Rows from block 7 of a small multi-label image tagger, named by matrix and row number. Rows with one number belong to one channel. Each number is 128 + 32 x the weight over its row's rms, rounded and kept within 0 to 255. All counts start at 0. Numbers have three digits each.
Before each channel's rows are labels from the 100 images, of 14848, where the channel reaches its highest value: "top examples" is what is common among them; "colour at peak" is the nearest of a few named colours to the mean colour under the peak. Only what is clearly more common there than usual is listed. The data: drawn branching plants. In brackets: how many of the 100.
# convs1: grouped (12 groups) 3x3 conv, stride 2 (model.blocks.7.convs.1.weight, 192x16x3x3, each kernel summed), inputs within the group 0-15
# convs2: expand pointwise conv (model.blocks.7.convs.2.weight, 192x192x1x1, transposed), outputs 0-191

top examples: leaning left (72)
colour at peak: grey (63)
convs1.23:101194100125105119182164167109091161121121106155
convs2.23:093119092115124148132112159107061105096101143114095255159125122086111124145128143125137140139131116134119134170103135111122085235075138101110166160138090138215089189088113137099132140122186133130168081136101056192130174141139148169129137158112251110195095143090135135111113111136155142082206124118120104110121139097107135139149121101129097091073136130144121122089120109137129076127157158139110145144093156112124091115114124113097118122139122102212129105115097115083171120113090163119150120139071147132137119097134160199098130101116096138094130106113120133132132153167186188141

top examples: white flowers (79); narrow (71)
colour at peak: pink (37)
convs1.4:112094127116130134171141109095049080158108110094
convs2.4:129146169087145199136133145147086143180138096070105138100172064170124116119117137139208145111118114131119145097111099113119115151107080070131108147131180121093139089114073149165137106094175133118075179094165106079127093189144116146141086118117148141134131083064158171160126102170193137103089161112124124177110122142119097117179192189158181112192142124096111044084139141192103162081084156098128143125182185102086099117122138134145128112135121114096113125111144128080163108123120153118128137088136102115116178137132093135139109076195112135093026173121131146117104088168133155112

top examples: wide (100); three-way forks (100)
colour at peak: brown (56)
convs1.142:142132071129111114127119119122076115183174074093
convs2.142:154093112181116113128122152117146110146108056148163153130095114165089138132121142124129134139136145186099132197127173148091114092127157133129129136132137133103176114136137158134132151128139125171083156180149142112111095177126125154072094211105126141117109198053089136087095135133129189099210109090137121144155122193108255184124090132132107106112156147143126125148105096117125152136172177166121124131120114138119110116114118090115096089215132142186141095112141151156131098110091163121161124117108107096126142108183249175112166121140133159095068067085142145158150165108125126093

top examples: green leaves (100); narrow (69)
colour at peak: green (99)
convs1.96:106123076129124106101116122212177118107115104158
convs2.96:110109140109140162165116113128142191124160078137110117084157097194102136121111089112252155114128102091171098175111122121126160183133127159100085100110144111098135097116098141085067087121176131109091150121119107093072148176151166165140098107108140108162142102094200164093095096203102175088091124146142110054118136097117125103122117117129107112162087109118098071091125148145106130115101191079117124159139162116121108121119090191174103186135113113094102128119122108099123194144117149124146155106079125066109163135125132094082113093158170155187089217125101083098091122160138159106

top examples: white flowers (100); night (44)
colour at peak: pink (63)
convs1.164:120102192141183134128084128139116087123178140086
convs2.164:135131126138150143143133128140100113098137116120150117104220113103113145122118255220175137116134136106129136120127083138113085121127139147126110093096125108129140135112129117099143255118144145090113131121092113123200076106149200146255140119126108128115176113124088136100117121180133113134122120109128131149110116078120117119147126098172099123114116097107116079117108124125127120136087091085212141151116193138128115128130116088158133128127189143117120122135152120083156130113126139127145121106122133081104120154138105118098114116123117125210145138127103100115112149105151118106

top examples: two-way forks (100); narrow (91)
colour at peak: grey (61)
convs1.128:119144184133159125125070122111185195111125116124
convs2.128:105104104166157127130132149129112126142105097173128145111153107122166107255255154109135117148110113097142120122133144092108177100141134150186180125102131105109128137147084143117164140197150116109124114202111153124137135145188147126151159120106130178167149156142109138105121110117154140133124110129142155158101169099096181135132099130160116118137124147149219180115112111155156132081081141127097137157160128127131103141137113124118218152130144105134099109141090231101133151117107120138149118132147097187117118150183183125106101128146169169086132117121107116120120255103141111112

top examples: wide (94); autumn leaves (36)
colour at peak: grey (61)
convs1.71:125141097170107097102102169126192141151173126177
convs2.71:111071159138084107100121128080171116104093194088095169173114162094141086124111124102114114103093108118116117127130159091138115141120122160123111120122085170198141210113133130161060118132122111130193120125135157145114189132107115074118173179112129132131064168106118072079125231120128124128185148134165132111139155143118181145111150117091103118110123106153132143115189048139156110121129121139134093106114117221138116122124077129077118118201119131130138102130158119085080124065109091124145091157064090174141094088103180129101145155104107094149195098077125057115103122133153110172

top examples: leaning left (91); two-way forks (79)
colour at peak: grey (72)
convs1.20:111166135121105120167153175119146217128122127093
convs2.20:117141087077172185149102135132039109091124110135111208122125106154098122157113138155123126180144121132111150159093100111147107208102159082111195151131108100174058154124103157095160130140168129133149090148104059195131150126127145162114127145119200095179101151103125143119128096119191124077170103110120133113135147103106104130165119117164113115059137173149136123109117127118128090101160181156083205166076138063132103110104155129150137110097115104213108108103070106091160102112109158120125131153109169113146118134165128225114138092105119142089128094136114144132180153156199186129

top examples: red berries (100); narrow (51)
colour at peak: brown (63)
convs1.108:080107101105147124080101128181148130065098145155
convs2.108:113111077095120134155123115122108185139119099130151159107165099161112116136135112111190155110086115095136067130123112146000144150079146103120141104106151128093118098115084132098039091120199164111113127127120069123102150154117144163124111129107121110167138109091170180111082084207081185106132082149149114105081088119097113133112079124154112093127095117157118035128129134120128145160143164088118134152131165089136130125129080134174139156125167056143128136126053139136117149115151143129089151115081164118105153129128154147122100113167140151165115143133095028109082138114147135107

top examples: three-way forks (98)
colour at peak: grey (65)
convs1.175:142168095079103151075152098118131127098100111189
convs2.175:124186140034128157121142079124152110126117129133120133132117134177125104092075114107074070151121134175134152105120111140108135150137125110106116124124143105139103135138121176149148121069107128192120125061124149146130110113141076088082052177137131114113112156148081122114116143108156150156161151119120161177183120133130152129139143128146121132074141160083068125118210098078080141129144130117109134134124117126055117126123163069133073141140109097163083120111085088087092139103112075122040119132129097035147061123101182148092177142084109088138088065120165110122168020098136140144

top examples: autumn leaves (55)
colour at peak: white (34)
convs1.186:105152102063163104138084089115100142104102149175
convs2.186:131113099086128044119108127145078130076153098105142097088127107079197124100110107127103121098132138119094076096095127117128133089099118113084121085122092120068078077098166073090127120101079160100092098111116112081107101083102114127112109093154092098100133082184112127111136088125109122111095098098117076114105071103123100119065082122144099094087079083089103074141095147115104074145160153118099081124094142087103155096099101149137139071110129069104135145102105158145131054182120118105069135087163130074081136140092075055135105145111091115141096136121097197123098126107129049095

top examples: leaning left (43)
colour at peak: grey (61)
convs1.65:084074091152121112104108100144157086157128130189
convs2.65:113082127090086084128119105063106088127100218097097158196096221151132063124133126091140151090126111117115084126134105132133132174118156142125110071145089175223092177115105141167106118119170114118200112141161164169108212136090102128113144097106167121138101082131117089109119141122053103161139102125159111086146122149101098152091113161121141128117138101135144106129158103132134089132136096131135072108114126127111085133132101132143112115120101098158121089140097118091121110114085147134141114141076089122111083140075106092116138208122115112165202092110115035105083073152158152193

top examples: white flowers (100); night (44); narrow (37)
colour at peak: pink (60)
convs1.165:115108195140187139126091116131115100113183149089
convs2.165:136135122133152155148136140141109117091136113085148130103229111108110145105102255230179132108135132114129151110134110136112075148110131139132102086095120110121139131084124119097151255114151148123113127106087111119202084112158193143255152130125101128128173108122087150093125122177133115135116119115127117149109118073123123137173128096174096107124116076114112084117119134149137124131079111075206142149134197141139116133137113095151116132140191131103118122139154109075166133115127142130158122114125138106106146149128116102094123119138113117204151146128113106125100140133149143099

top examples: leaning right (65)
colour at peak: white (32)
convs1.68:105099142071113087181102068141114111102115096140
convs2.68:172089126137128090135119071128138129218137151129126145177135162174139122138145138144134122129128117062135144066104103119130100165166151149096116082126253130171231135121119164172169135149128149111167255131204165135134146137152131114146144119131085112132145177111112136152142120125170079112145117126118171131113143114132122125152108150138228161096158127120164133119118149112118254125094082116144124128128102111124129091096102086145143165104132128112114128099100183125123139131121130095119123104169087141111138150109115081172100140134125103120125152104117063144124123137122108167

top examples: spreading (60); night (56)
colour at peak: brown (56)
convs1.190:127078107129087115133087134128107105109075184077
convs2.190:153174159101133083102149128128117117220125104110134071077078079128070102121130123098100073123197145177121099080148128126083106128130130111131095141101187116058129105153107130140099118123103100103093190111152131097080092075149088112115111074113101135098158135132098101211110102110165078092084160102109143188089135160101120112084164163143191109070117160120116120103139125135114164113089074117143107121074169091117119139144202054158124134075091119128136121143072146113136131118148099139079132147183187083159133150105134064148120129109121085084104119177168083120142125158119083104

top examples: night (57); leaning left (52)
colour at peak: brown (56)
convs1.184:121095120101096075139075123134121109093067157089
convs2.184:134147150103127105135145115131060132180147044114120034060141082160074081133126141090125100125181133178108083037125120106104086106138140091133132156108166105052123066162112149128121135115095113111044153107113086117132106064138091116131086142123042138135144107076129132179141067113133134106093170095117129156105074112113149117091162127161160087052094166128116109102104128161113126107089116099117110130084160081104150132133167105164141110108146102136127139129072106095154114125172125135084140133150137087133124143101171059160128099107150079141088095163143120123138142110124076052

top examples: wide (66); autumn leaves (40)
colour at peak: grey (65)
convs1.144:093185111147117111106136162075109089110067112139
convs2.144:120193100143096096072136120101159133149109110102120146114132102014073072128106121094059108138136136155114114071132224095098076152135161134118147103123138130119138170154126149108112120126119120142128161109099142142123144049124104100138144239135139122129129134134095095167121139072110135139177111132157146116134075154095167153087107091096126098097099145138129142133162094121142142112149140157081121119115127173127152119125174095082166114186166132167122129122117134123108108065144110117123098199134185128210140093099188119139143155113145097133133137178255058118142124143146124111

top examples: white flowers (100)
colour at peak: pink (68)
convs1.174:147122167065136106185107087120129093073139128119
convs2.174:120181142110134093141134092135150112125145123096153110112156148070121124108095235148112100129124110143101119124131096161129115053132124132118155105105137100142138142141091113110134255090093135146115123114101136141188092093163168116238099159125115122085178132129117114148125167150113173137149130140123148135144131099109131118091124098133106160081096127117106071115117102078137117162104040121206146131117155160111125121126179089167085102126165121111115129124104112099145096124124107116086133160116157115142025156091130160114142144079101099222155115163146092104151131060128094105

top examples: red berries (53)
colour at peak: white (34)
convs1.76:169105105113123075128212104118123079110118137127
convs2.76:129112061112128117113142125106090139142134107117063067111116090083099137131099127138115098103087134123120072161140072108116063113088152098133105043105133118101099094088112111056125138124079081109112117104088068106132066075112091082124116130140105150109151116116087110140121111140162108084083051128128099053107135153215095118099037087125104130117104094114119088056061121121127121108080114117122113121103093143135136134134074148079124113125145087153154139132130097146113113153134104122105103100132059121111142051096136112146110104122105070162111149102102213135076114096151064106

top examples: red berries (100); narrow (77)
colour at peak: red (53)
convs1.16:116096204094133150138090125122130108115103193154
convs2.16:191136089148082092106130133111218114092139106114091125141120121110118112103109099178174115092137077130116101130119162105238081225148153168123094086113108147129123124145167114105101101119122127113113117121087177094081125100132110132133156124149141112121108105108150108074249114067103137157124116123132142143167107151107145125128086079182080095099104113140112219166105134170146113106115185198090103114121147138138119129126125200167112130112107103115124118130109119141110129068135114134118116144121137152117176103123119094073136139116133136099113201128143112098102126255114110138

top examples: two-way forks (97); leaning left (59)
colour at peak: grey (76)
convs1.191:089117158136112186101075115126114159181089098128
convs2.191:108099135146108113094120110100207123100097131122112120117105146077099064139112129125090118130092122094152128095127111107108072107137159165135115111089123125137170175131135128109073131174114121100157137134102142203120123118129145124118208144113125123133099147056124087085118202110121096132121116119166161105113090101131101090119136105083101127098111131213138095126204079133181143123061104139157107145119109166255122131128115102080118138139126172101127118127153099078118145096126112130121109213120129165170112052137090096091112117110134112137208105143122015120127118129128106125

top examples: spreading (41)
colour at peak: grey (69)
convs1.114:095105099157122089178125082124152126106111155059
convs2.114:169175118102134172152151131136107127149156094132148115083134098212073144117091132062110072160188135179110175118141168119105110129145178082145175135118119118048066109175152128128131135104098139157072112122114093119121115102126110106127089146145097139139127125163093143148107130125133147102134132132103122173130117115053162170175122124136137143076106202120097117141136134137113083163141162201151140139136121096126134145145226143210099085121119098185189131142051106149090087119143106151083134139121171079164118192153138179174144149137109091101104097158146095113214095133124114077

top examples: white flowers (100)
colour at peak: pink (32)
convs1.171:090084132144129104138098120091098079121119094056
convs2.171:116135117143131130136110134125126127062137114175089135105153081121161129165147140161176145096082135009118106116085076121173134123077103153123121140137130140146159144108160099099163122156129136029116101152111097130139120151115158144139159070103136126102110115100173151105130128167118115089087129116133085115039135118208049077142135095122081082178129103146149122092156153148146136082096136134136123124149103110157091108110088181112164091106109144084130122098184069109145094156113124106155135128145112170105154088142045103133043072163148156160128138131097200150037144125151104116

top examples: red berries (54)
colour at peak: grey (73)
convs1.102:195149112157106083110149141118187082112114116102
convs2.102:180156115181123182105154149117210123118106067141116101091137136131139132114134122162123133108125119119155225141127118112143120070219159162126109086114159126084190116155129093096099146148133126139094179149127169122124086145142137140115160105141101153128108229063125131163144120056221101109112112157135202103073193088156180137227118111110113181142135138138118142123135133107147209122060129167104111145174068165166138135127144136122107157142136186099165119116173124137124153077117122148160096138114132167128127091151152094103086114125147155078115117126135123145164129099126124134

top examples: green leaves (85); narrow (36)
colour at peak: green (83)
convs1.106:086075096069113109093096088114147106116098097128
convs2.106:102136129112148149129214207119102110147097110137124184158124111072189135140137130135132161151116117093096137135206091121044092097104124114211176118125171150157147127125107128115137113119166122133124134153101108160129137121112134156125141118105176213143126158090138134134129102132176116078163154101124143135113149111102117153150139101127122108132120151138134080108112092196151161132086122106105169136158151090122097217216137089102175087118111107142076089213109110122202093109090138213123127136101202210138104087174130182133121108101125172118135089113108110131141142085116145106

top examples: spreading (45)
colour at peak: white (34); pink (33)
convs1.64:129129153126093040100145100119100083140134160099
convs2.64:116158099095140129154130124146148166032158049093137106046121088085117100097084129108135082137097140155063128146111143131134084089109107103124130095108082113069051102123169130080159137104100134115052108088072115116130106061110123122127122161163118125121135139206130148088143090133167161078109081136140113143121094081150130134110090116162074122088055139136088127148132135139123077125152133129124140147060129120123163130134150152152119061129150091120123167136078108122109045155156118135107154139165155063156141167108129114112129095129116106189102149144156154120113118116140077015

top examples: wide (99)
colour at peak: grey (65)
convs1.78:139153105166112104120110181125196167144174121161
convs2.78:110082139173082119101122127075176121091091175094085152159106142086137084130115120103104112104095110113106126116118162077145104127119127157122125113123101170173169220113144127143063117134117112128173128126120141157113177130103122088116170184112123128130068170084130081088124255118124122109189134132179135102131150123122186139120132097085095120102123111157130140106172052141157122112116126147141095108112117247151118119121091124065119114219117149126144106126179122073095112081120094120151095164082106177150117071112179123102136127102113100130178111091130064121110134131156108159

top examples: white flowers (100); night (47)
colour at peak: pink (58)
convs1.170:138115192133182141113069144114119086146171125103
convs2.170:132126125160154132121125124141106105095142113137157114107199110089127147133137255188153130162158134098127132134135064150101097096160158159128151100096121111134162148134129152098130255119106152114113130119097135138193070093145185142255131118127117133099177135154084118091122123173146110129134113102129140158125141082111127123124119105170099125109112138119118105122104119108122120150101056114205149153110189140123119132130128072170147125129181155134119129135149144102157124117128125133137118105106138076108093171131121152087129102103155136206128130137089113101123153084144094110

top examples: two-way forks (92); narrow (53); autumn leaves (38)
colour at peak: grey (65)
convs1.136:104161071141125101127088130156125087157092070096
convs2.136:110120149065175116176128090154090139133129074181122144125155107128101128209165131110140135128115112092098105107091105139113101091156137107138182130097175100050129038152093142124158118130186150126092138196119161085144149151167127133119121077104152124163146132104145132097131017138139107175071144124125166140087137132099111101116133127160127140146118128143159132106076136139159150136121161129101179140148121044112119105108112120090157105062155111116125114112025150097128096134099144107068131085184112132097130083218114174106115181132179170152078159087116119113109173086115105107

top examples: two-way forks (77); leaning left (74)
colour at peak: grey (75)
convs1.27:151142153148122111060173093138095082103147144086
convs2.27:114147126133145164157160168135083116135156068141141125102113129126110146133094137143108165165183142140135138182136084151131123179128219133117145154135119120202110131161131176125138134145185187124141125098059092234156103097121112217120101098115230116119101093095109123122156129080083100107113130111162134122138132129136117154127177077169100092148093165159141141104161120136111112125140148187085169135119127095127110150146155155169144160087114176195097120151093099111189153111122208159159132152104159089139139116141089188101137120121138166138131156151111117120174142185189216103

top examples: wide (72); autumn leaves (40)
colour at peak: grey (55)
convs1.153:100201126155120125124114176083096108121076102130
convs2.153:110218118144097097091127111096163126152099115101107145114129117026075058124112113113057114138136120148116108082124214086112077139129146133099151114120131136118137170155114150122089115128125120141135140112094138146111151088116102103124141219121127108142112129082110110158125154098110130140168120134157146117140078138095173147092119083092122104110094147141128132121173065119145133107131158151094113117123125175137129111116193116059156121192132139149110117113118125104107113082130111109128104206127206126224130077111188114122145145110140106127143121190255050105145126131151122103

top examples: two-way forks (100); narrow (84)
colour at peak: grey (72)
convs1.21:176157109102077171125149119155097072100140162113
convs2.21:113093144184136114153100115132135124128115106255127172122167102117156115220192129135142150150164115108114107193087134132117135218144189198111171139095101112147094144172096184117131133211156128132126102203113172131125137148152144153134172134122148116155133127123138134113139117113126159132157143137158131186104146149122180134125144136173139099155140175166207177126139119113174094120136182178089128144145124100150120088091127129132196114101129156170119116099072191117135109114132144094165130154106106160143145129199169127119113169175205162133143160143123122145108186176139119111

top examples: leaning left (96); two-way forks (84)
colour at peak: grey (68)
convs1.26:110133136120116129167112157119145236128123136097
convs2.26:112154094077179193149107127134038113089122104150115205116136117143096122158109141149110121205147100136121157142111100115132106177105157088114199130129104102166058160123078158087158134151154131135150086152095061185134139125126142145116137149117182099166113143091124141101144112116185120089173092112124141107133147108107088129172131112175101122085130189152141112111144128123136090106153182157078211169089125065141101113108159125149142113093119103210100108107074104075146100110106144122119133163126175124149117125173112238105135101117131136093139098146109123120200156140191184121

top examples: autumn leaves (100); narrow (40)
colour at peak: brown (51); red (28)
convs1.129:158104114189210124105120117136108104131113117173
convs2.129:125126137123145150231121134154119102146111129122142101072213111144091151122136116033142163127132107105142142130115109135067111076102120133113126129118115105134117139114106153121099112126140132110093106110152064118214074072155093163106148116120116113202146104173198141087141125090119124128126126130138113158120119034137131138132118151142146154151218114133125204083096082126125090189095060063127195146129127128151162117109122042139137143126111138129132138107122147140108145118208167119097148114094122123117188166116121147111115103187130129087132144119111096209104136051128155104

top examples: thick trunk (87)
colour at peak: grey (59)
convs1.40:118081118149097114124060159113083168090091140134
convs2.40:159147141092118110117201195133101115205139131121144159170130109178182122136136130126125122132147129172081101089190154097076119134090122097207172117131182128110164097120132142173149127124129117131157165132191112111114113134166112133122122147116120207116168125141081128197048113130158114126128152106115095167129115197102140137117122178106209103124136120126142120130126128189131176116151122109112133122163167115107136203208137114168154056136114081163127121203062143153153072131121134193108136140118146149136090158115167131214131161191093116132125099106138088090082117117117125145

top examples: three-way forks (90); drooping (50); autumn leaves (40)
colour at peak: white (41)
convs1.7:128132131082187084097134101114106092120096068109
convs2.7:152176111107126177154140123137096132163147076057132104104158066255100106100107119169133073123167146181110135098131175123167133150123144086117130114123137112063114089174134118136143124118110131125096144050144106115122082147141111091109065123130106124134140101140143171182112077152119104121104126100121113155094069117186104115165107154156165158147140155126088108141085158142093140122127174152114118137137142074124129104117208170149095109104132092121127125108152120147120112151128113122128154111127162078168174154069104097170106086180102049142043111167170186179158106157127156106

top examples: leaning left (48); red berries (39); drooping (36)
colour at peak: grey (63)
convs1.25:081143068122096079112172130085120103119113144087
convs2.25:150034145078176171105091098159067094121112098163113147116075117060055127185148145095123130138096142129104139148106106146101115145121143105118120155102171118180135147088099125110176136184137126114132179165111141173113130102123115155126121155122154112128135178109104114083092107119236109108161150128107155153090185146150139108155167137098112167080101119121198156097110127127114178141137063110133129139172110095102126104103034135136148102113110113170130109104067126092154080122138166106119121088127083150076104103120156136113126135096175122161137102043072182144038139126169146117

top examples: red berries (100); narrow (68)
colour at peak: red (59)
convs1.103:115112239113125145114084129110131125112116118115
convs2.103:201117141125124092107123103138105098103134085129114119104100129116114110129117114220164137098103127110136098083111103120255077218121131123125110107134149146133119138089144120088141117127145121079091124163078105115087116086119122140118148116108136126119115103106139116107207128073128113097127145100126123165176105143108088137123133080183113104138068108114143175167132140135107121080105187192123100143122137116117084119120104199166106132134087117076103094119146090080145137100106146120184125114136110130107160118152099090088113094086113131085107181098102103077099106255124127092

top examples: three-way forks (100); bare (36)
colour at peak: grey (76)
convs1.5:113124118104125175106122098120130210116192154119
convs2.5:122184098077094136126102080121125126084106123079116134149113141142115115070105125100113097162162111232114161090139129159133117166145165104091108091136095125144092131115091150131110127057103123224138089037122147151114108126134092118139053150129127087114100109107120119081119136120110146182146092132109147120234096131113109136132097149117132142126134135050069139127144109095058092133163113153093121123122148129068113106102153122124111116127127108162103116097082110123136116097133104110102116092114134069094100139045115142083224127114130057128101081139120105104178085157113209131

top examples: white flowers (99)
colour at peak: pink (47)
convs1.162:148142122084109130142176054099136111102115135070
convs2.162:113217162051119058140136112121114130192125143073133147130114128142130109082074157128102092130144104184139106044132136120106126136118094082119106132106134113124085135146085107142059195061141131129116132123130122100137157136165144087167112116112140118163151105123150127197090112142104170149108161120110118170170072180099105107080153139125144115113114132089075105136150109125151126122119130096108098117107136084076122121130220093125088177082118075129107121128073119098097162118136092123090132157122177097132097093087132112145155148117099078157108122207167000090144076130108112112

top examples: three-way forks (96); drooping (48); leaning left (45)
colour at peak: white (43)
convs1.1:122143139125167084083143131090073077149080112113
convs2.1:156154144086151181143131125161063115142130081119139112092113108191109112119099115118111073157178158233111152118108104106164130121136150052112138151113174087070093060150149184156144121097077125143095168094152112106114089131124100078109076123113094125099142106174124141190129067139134111107116139098096125208147125162132118095148141157130183166091125165084074106130114140130094126097171138154125157137070122054107111107113168153170111104106121104160116113115100111126099104163105092124094145096160134039125152167109125139183158072107147079140062084157129194139168108093120112104

top examples: green leaves (43); autumn leaves (43)
colour at peak: pink (33)
convs1.120:109097096084115081090088178133105116102083102118
convs2.120:088132112094119100143137094104156133145135105074111106108141098091089132113114120184135143097080100106216086121141120120113076118074095138121130149125134144131120155118039123071077095128149125141111117114035108078146166107138116137122139126140120132170106129061147128104167113101166124152108154172131126118140118111224100118122157056122072148208137093145117109106134130105147176132076156085131090117191071174114119117122113174093105244120100106117118138112136100088150225124128142098146097122100135158113138052104126079100137158100081132163127159141123162167077114121139130098

top examples: three-way forks (86); autumn leaves (48); leaning right (40)
colour at peak: white (46)
convs1.176:098134103079153092143073092129110137081082143160
convs2.176:116110104085128037114117119131059146067136099113147119089134099055165116106114118136111120110137130147090090095109126133168125111108108113098124085118105121049075101105163082061133140106082166110095095113098117067118106081114137116143119090156097111110126081140128130107134088146095142125106119103133090099098088100160088124065084104145080096065066101096103082133093152122111094159171147111104095119094143084104170105114096145133131081103155064112155148117108133135138071158128120104083127088156129123056136086097045074105105175108108111146098135124097230139111126099136058091

top examples: autumn leaves (72)
colour at peak: pink (32)
convs1.182:164167108140179136168099059137098119119105139165
convs2.182:137209077074134102142129078122101107133131128139109058113137105141067112129132127138089072151100119115118122078134124085168117062132139112119150080130087153077118095126124117108187146124073107140118076129106108148113095081126090121112101164179068110099134115180134129065142114121184116109126083088146146071167149083163119119097059098150122118036102137116126177116106153113120091095131131134110115142078042135120144125125177183140148110173165117167149146116101124103093117137121140121116132127152224066157102112136137155071156127119136106153075094172165147124157144076171039131

top examples: autumn leaves (95)
colour at peak: grey (61)
convs1.141:112151099115112140110124119142088106144145129023
convs2.141:135064190055135135150101113143085103124134164145167095142153134251077127105134176120129118142148132132101096143103109125107141040120127099122085136142130135086058064074122146172100156114121129112145147122159097098181122156135102109127071146115082121124139103125068141081051129159140137134130147080129099155133138161096159128093140183143139151155179119108143098144114125170106093144154066110152140107144121117099129112106012111144118082148131132106113125111113139144067089130108107108070132085106097076076119166105186080139147144140108106176117063109079113134079140085117107160

top examples: spreading (45)
colour at peak: white (38)
convs1.127:098117060111084098136101155124126091119124077084
convs2.127:110129081082140147118097122128125123096111102095132120103115139145030075139135122098137121141115132141093125097108177137096040152131099114111122104116160120082012153203103159087146125157135138146124169156094134095126143081129092131149134121130101101198157154122098134134107115082124109151112108121141136084121119158085099140139102095151106165118092147158174130144142134118159124160122166133101134142113121094116131098098199080070171077088130057159131136105017124131119081101149131093111106167119164110171145054128113094112143213123124129134150162188205106084144134146188147077

top examples: green leaves (57); spreading (39)
colour at peak: green (52)
convs1.124:096115169173089095166098094149155127103122186116
convs2.124:149167146112153104106123119169199135108144109132128099098161161141120126144112144076114074185167143141127156045111150088138162118152128135120171108113097113058043087189162154128143141135097103144109100132134140133138090111108127065144116155133093119110157147222143134137111140145115177133114131095124149142172095126045161113115111139130121119049105181138149169129154128123128062100199124139122131154029162121132130117114183155175136139121144116148140130118062152149106111150114091128019140131146178114140077170121135149175164149149149073176146118153158076077193118125127095111